Rows from block 7 of a small image classifier, named by matrix and row number. Rows with one number within an expert belong to one neuron, the router's apart. Each number is 50 + 12 x the weight over its row's rms, rounded and kept within 0 to 99. All counts start at 0.
After each expert's rows are labels from the 100 images, of 14976, where the router gives the expert most weight on average: "colour at peak" is the nearest of a few named colours to the mean colour under the peak. Only what is clearly more common there than usual is listed. The data: made-up ball-and-stick molecule models.
# router: router (model.blocks.7.mlp.router.weight, 32x128, trained with AdamW), inputs 0-127
# up: expert up (model.blocks.7.mlp.up, 32x32x128), inputs 0-127
# down: expert down (model.blocks.7.mlp.down, 32x128x32, transposed), outputs 0-127

# expert 22
router.22:57 55 41 39 61 63 55 63 49 30 36 50 43 57 39 53 75 37 37 53 64 46 48 63 57 80 76 72 31 54 62 49 35 44 59 33 57 52 61 76 46 29 47 49 36 29 33 59 47 42 40 54 64 39 50 41 55 68 66 46 38 61 59 61 42 53 64 50 31 44 54 59 57 35 49 21 67 50 60 77 41 71 58 47 49 45 55 54 38 65 43 59 40 38 70 41 32 30 52 58 52 54 59 33 49 52 51 41 49 69 48 52 44 36 55 54 66 34 50 46 35 65 51 67 49 51 44 56
up.0:58 49 55 60 40 32 45 22 48 62 59 48 61 49 50 54 27 43 45 61 42 69 61 31 56 39 46 49 46 47 37 61 48 37 61 64 64 56 45 31 48 57 56 53 54 63 55 85 38 68 55 27 48 61 41 40 46 43 49 40 73 09 42 58 52 37 39 58 65 34 58 57 49 56 32 58 42 61 32 33 52 41 38 48 58 57 58 52 66 35 49 42 49 54 16 50 60 53 62 33 46 35 56 53 58 43 39 56 38 49 56 53 35 59 48 34 43 67 53 51 51 36 53 22 39 36 58 65
down.0:48 53 45 67 47 40 56 64 32 49 54 47 34 52 47 54 49 42 50 22 49 59 48 50 40 50 54 77 49 44 67 45 65 65 56 18 71 51 47 41 29 40 19 54 48 69 59 62 47 51 63 37 32 42 14 52 41 67 58 54 45 52 40 35 61 71 52 29 45 42 48 50 70 74 55 48 33 53 58 47 50 49 57 33 53 57 49 49 53 41 56 55 49 60 52 56 33 50 35 44 40 31 39 57 66 35 69 50 49 31 56 59 39 60 50 45 63 64 47 30 48 57 42 66 58 63 25 59
colour at peak: brown

# expert 25
router.25:36 57 64 54 49 47 60 39 70 64 57 59 43 78 60 59 37 41 32 41 67 63 34 60 36 29 48 58 41 40 44 63 31 43 53 63 54 44 45 38 59 41 46 54 43 42 33 62 76 65 47 64 51 57 47 56 58 44 45 48 57 53 50 47 44 23 45 51 58 49 52 70 22 59 34 31 36 51 53 44 80 38 59 78 43 64 29 52 56 54 74 62 62 42 64 56 54 60 71 51 43 45 51 32 49 55 58 36 42 24 57 47 46 36 46 71 48 71 42 35 52 38 59 44 48 43 50 52
up.12:62 35 68 61 42 39 61 61 63 59 51 54 37 66 45 52 50 59 47 58 67 53 37 74 51 46 39 57 41 63 38 49 47 67 55 49 59 37 58 51 64 49 65 61 17 60 39 53 40 48 44 55 72 53 49 56 50 38 40 53 44 58 43 30 36 35 57 71 52 47 54 43 54 39 55 48 64 65 51 43 46 45 55 59 17 22 60 56 12 36 51 65 45 30 60 51 41 44 45 53 34 69 54 35 63 77 51 47 59 40 38 40 58 55 44 64 62 62 68 68 70 39 44 69 51 52 51 45
down.12:54 65 46 41 59 57 37 44 29 43 52 48 62 40 39 64 59 38 46 49 47 47 71 38 47 55 66 49 64 53 71 64 66 32 33 58 43 51 55 53 41 46 45 41 63 53 51 40 62 37 43 47 38 38 47 44 66 53 55 56 63 39 51 68 62 56 53 56 43 58 46 67 47 68 32 46 55 38 56 55 77 44 47 40 91 61 40 51 89 63 48 18 50 68 41 53 60 54 47 40 54 34 47 53 42 49 46 72 31 75 56 63 52 44 50 36 42 55 49 19 36 45 58 37 48 51 42 40
colour at peak: grey

# expert 29
router.29:50 56 44 34 66 65 40 54 44 24 57 49 29 55 50 56 68 33 52 64 49 51 64 77 33 76 71 72 30 51 63 51 52 73 53 51 52 59 61 62 42 30 40 45 39 39 58 67 59 37 58 57 41 40 43 40 50 63 53 52 29 66 50 43 52 60 61 30 39 52 39 68 68 41 60 28 51 59 62 70 48 50 68 58 56 66 45 46 58 46 29 60 71 41 62 43 28 44 47 51 61 42 53 39 44 61 57 40 48 68 40 57 47 58 59 46 55 43 60 44 29 65 43 64 55 60 31 54
up.0:58 30 42 59 46 38 66 66 72 67 57 59 35 58 15 50 55 48 49 41 32 50 51 32 51 49 30 50 56 41 47 29 61 47 57 57 60 68 55 53 42 46 57 55 47 45 32 49 55 60 40 69 44 62 68 43 49 44 71 30 35 45 38 62 41 44 71 67 63 24 35 30 40 37 69 50 65 43 48 43 30 72 42 33 32 41 39 44 49 56 74 70 52 40 54 49 54 61 52 45 55 41 43 58 66 48 28 42 60 47 67 40 34 53 54 50 65 50 55 45 63 62 50 39 38 53 65 50
down.0:49 19 44 54 74 52 29 55 57 43 64 64 52 66 65 55 41 42 52 33 51 37 67 66 55 43 56 55 59 57 46 61 48 74 44 58 64 33 55 48 27 45 46 50 39 48 31 49 73 40 47 53 54 65 68 22 66 35 40 35 51 44 52 30 42 37 54 84 48 55 48 44 46 47 73 36 53 50 48 57 60 44 48 46 55 36 43 50 53 48 48 60 63 52 79 52 37 26 51 53 46 65 60 39 31 63 41 52 61 70 36 42 48 27 50 50 67 39 60 42 58 55 38 46 72 53 54 48
colour at peak: brown

# expert 9
router.9:45 62 57 45 61 39 64 32 51 67 52 75 40 39 43 38 41 77 69 78 58 53 60 27 48 60 41 40 73 45 22 79 63 64 51 73 62 54 56 53 57 43 67 60 66 55 69 38 40 45 56 57 56 22 30 49 55 46 35 49 44 61 24 61 50 36 34 54 61 60 55 51 43 60 40 77 50 59 45 53 48 28 43 39 30 63 63 61 50 50 47 29 51 45 46 50 49 59 54 41 40 66 51 60 64 49 42 61 49 35 47 49 51 55 43 45 43 57 56 64 60 49 64 58 43 48 56 44
up.0:41 44 25 53 63 69 58 66 47 56 45 54 34 71 45 59 64 24 54 45 48 34 38 49 51 71 64 65 33 48 52 36 48 68 60 55 57 78 50 55 66 36 35 56 45 41 43 64 55 52 51 65 53 35 48 51 52 40 67 71 37 60 56 29 45 58 80 61 41 54 53 42 58 44 64 21 56 61 42 68 55 68 70 68 45 45 75 27 34 50 57 57 45 49 68 61 42 41 47 63 44 33 46 34 49 63 67 39 47 61 62 52 47 45 46 55 45 30 56 54 45 64 44 54 54 59 56 48
down.0:51 38 73 53 49 39 42 45 67 67 79 59 32 79 59 58 43 46 56 38 56 66 44 40 52 47 58 56 33 44 37 34 59 52 46 62 46 58 48 48 45 47 51 58 36 62 57 68 52 49 26 48 64 43 63 38 64 56 82 59 39 38 49 42 50 55 47 83 58 44 61 49 44 61 57 43 53 36 33 55 49 50 48 48 43 34 43 38 65 49 46 59 49 60 59 71 67 39 54 58 33 44 64 29 53 79 41 42 69 86 42 40 51 43 50 53 43 59 62 38 41 47 39 33 45 38 43 63
colour at peak: black

# expert 12
router.12:38 50 58 50 44 33 56 40 43 68 44 54 51 54 46 43 43 58 45 57 62 55 59 24 49 29 46 41 57 50 57 50 43 43 48 69 63 59 57 34 58 54 48 76 68 57 60 54 35 60 63 68 57 48 56 69 35 51 53 36 41 38 51 65 65 34 35 43 88 65 63 49 50 46 23 74 49 49 62 56 65 40 37 53 56 58 69 49 33 52 44 32 39 49 40 80 59 62 54 28 40 50 54 51 59 59 47 51 49 25 58 38 72 48 49 46 61 69 48 55 66 40 62 61 39 45 65 34
up.12:35 45 39 37 78 73 40 31 46 62 62 74 36 71 66 30 49 64 50 42 59 36 64 45 31 55 52 57 54 44 67 54 29 46 62 54 63 44 52 62 36 51 60 52 40 47 30 42 62 41 53 72 44 39 58 46 69 47 55 45 87 22 45 45 36 41 40 55 48 44 40 49 47 76 41 45 39 56 29 48 50 63 44 48 52 42 48 45 66 51 39 70 68 41 57 61 52 60 49 45 65 59 36 49 62 36 52 44 58 60 56 52 48 34 50 49 44 36 30 38 44 76 44 64 59 46 53 60
down.12:33 79 42 40 56 37 19 46 70 52 57 53 50 56 39 69 36 43 36 56 67 69 51 33 44 55 45 55 42 52 41 66 58 64 63 53 57 39 46 33 43 46 57 50 43 53 66 50 53 62 51 44 57 36 58 39 56 65 50 59 47 67 53 43 32 49 39 32 49 50 71 61 43 38 47 65 54 57 46 46 51 29 28 23 51 54 69 48 64 43 23 43 46 68 34 39 44 51 30 35 47 43 45 34 38 63 42 66 39 55 52 55 29 68 44 50 62 61 41 55 36 58 52 45 48 65 29 78
colour at peak: brown

# expert 19
router.19:34 59 33 58 53 40 23 32 49 57 35 44 33 41 28 51 38 54 68 34 52 81 63 31 56 23 53 27 57 40 37 57 44 54 44 70 66 49 48 29 47 48 61 42 41 61 51 47 26 48 54 30 29 45 36 61 52 47 54 47 58 41 42 46 71 43 42 60 56 56 52 43 53 54 39 54 47 48 45 45 60 34 17 37 43 66 60 57 33 64 65 59 30 35 32 48 58 50 47 33 59 58 45 49 50 38 46 41 29 25 66 61 60 64 57 33 46 48 46 45 48 53 58 50 43 47 48 46
up.0:50 32 59 49 70 63 58 60 47 61 49 48 49 67 43 26 62 57 56 43 55 42 27 37 55 54 50 40 43 54 49 39 46 58 54 42 62 62 49 61 56 25 40 46 54 26 39 46 54 50 49 59 33 53 47 42 44 58 53 55 35 75 57 65 58 56 49 55 35 59 56 32 59 68 58 52 54 38 51 46 54 88 57 49 35 40 44 36 49 30 45 57 20 47 63 52 18 63 42 62 41 40 51 43 41 63 64 47 56 69 59 54 52 68 66 67 31 65 71 35 66 43 36 44 36 60 39 32
down.0:54 51 36 54 43 46 61 55 47 48 41 37 54 41 30 43 59 45 29 54 67 51 52 77 58 72 63 71 51 66 57 68 49 54 58 37 52 45 61 65 71 50 48 39 41 55 56 43 39 34 64 41 82 40 32 59 55 42 49 52 36 81 51 57 45 66 53 55 41 54 52 50 62 43 49 46 45 47 44 39 55 34 61 57 58 42 75 54 32 56 40 51 38 46 54 53 18 64 44 56 47 45 67 28 45 54 66 46 28 64 52 65 36 51 50 57 47 30 60 27 43 38 45 70 59 67 29 34
colour at peak: grey; brown

# expert 2
router.2:65 40 54 49 53 39 46 57 32 56 60 75 36 49 37 40 45 35 44 49 41 42 44 40 29 54 36 40 53 53 32 70 31 37 41 79 62 47 40 32 53 46 46 55 72 45 63 42 31 67 56 54 46 52 39 62 31 65 46 45 56 54 48 42 63 37 49 49 56 61 68 28 35 39 37 68 57 52 61 51 59 26 22 48 57 59 72 70 52 52 37 49 50 44 42 52 54 53 53 43 50 39 63 56 74 41 53 55 58 28 40 39 60 60 44 34 40 68 41 67 69 41 69 32 44 43 56 67
up.0:55 61 50 22 60 63 48 51 54 52 22 37 50 35 37 46 36 67 49 58 55 50 52 50 56 59 55 51 61 59 67 29 31 49 52 53 37 54 61 71 32 48 61 52 51 59 32 43 47 22 54 61 53 62 57 77 37 59 61 60 55 28 69 59 59 44 54 11 50 55 44 49 54 50 21 55 30 80 40 51 25 60 32 49 38 74 45 42 56 56 51 51 43 46 33 52 53 62 55 56 55 67 52 46 46 59 60 48 57 37 45 40 44 66 61 43 55 55 36 61 40 42 39 40 65 57 58 44
down.0:57 31 45 31 52 51 36 29 50 54 54 51 38 53 53 74 40 50 50 50 38 53 40 50 61 27 46 76 54 72 42 57 42 49 60 77 58 42 46 30 39 41 49 61 45 81 69 50 58 50 70 45 49 51 49 47 45 43 46 42 48 38 50 45 38 29 54 45 79 36 46 44 46 46 57 50 42 70 34 24 31 54 18 65 41 63 55 62 67 46 22 53 65 51 38 64 56 51 62 54 50 57 55 47 59 32 68 44 49 33 31 57 41 50 33 54 58 55 56 56 58 49 43 45 66 47 44 70
colour at peak: pink

# expert 5
router.5:48 60 60 68 60 20 57 58 40 55 57 46 37 42 53 44 16 37 43 27 69 58 54 30 59 29 43 48 44 35 55 61 57 37 31 63 71 28 39 55 61 55 37 51 54 38 45 50 37 58 42 63 57 34 39 63 31 38 49 63 39 52 50 59 52 55 50 41 41 43 60 30 41 44 31 53 57 47 67 41 61 28 17 49 64 62 55 62 48 36 49 32 46 57 56 50 56 51 45 41 47 34 39 47 58 49 60 39 48 44 54 60 40 60 48 56 34 59 57 49 84 24 51 56 32 42 55 49
up.0:51 59 45 27 61 60 32 62 55 40 35 44 58 35 52 55 64 65 61 51 59 30 55 58 30 65 57 60 60 46 49 45 45 76 40 59 60 71 85 63 49 60 34 48 48 48 66 47 51 54 62 68 38 42 56 46 51 74 57 49 21 51 64 50 64 62 63 52 29 29 50 67 60 48 59 34 46 52 46 45 73 51 51 61 60 67 65 30 52 45 41 56 49 44 54 37 43 64 53 57 74 38 45 60 49 53 52 31 60 46 29 65 61 49 57 48 68 37 52 67 55 62 47 41 63 47 54 74
down.0:62 31 51 58 59 66 63 48 34 54 45 55 68 58 60 35 58 31 43 51 51 53 49 48 37 59 37 67 35 58 58 57 44 56 39 58 46 34 58 42 51 45 45 39 40 70 56 68 48 34 54 36 49 44 35 44 63 65 53 78 47 45 44 53 37 26 43 56 47 49 40 63 56 45 62 57 69 58 62 40 44 17 66 63 26 43 55 46 49 21 44 58 46 42 59 49 68 30 52 42 63 51 30 66 62 62 44 46 68 17 41 56 55 53 23 29 53 32 48 65 64 49 38 58 58 54 47 51
colour at peak: grey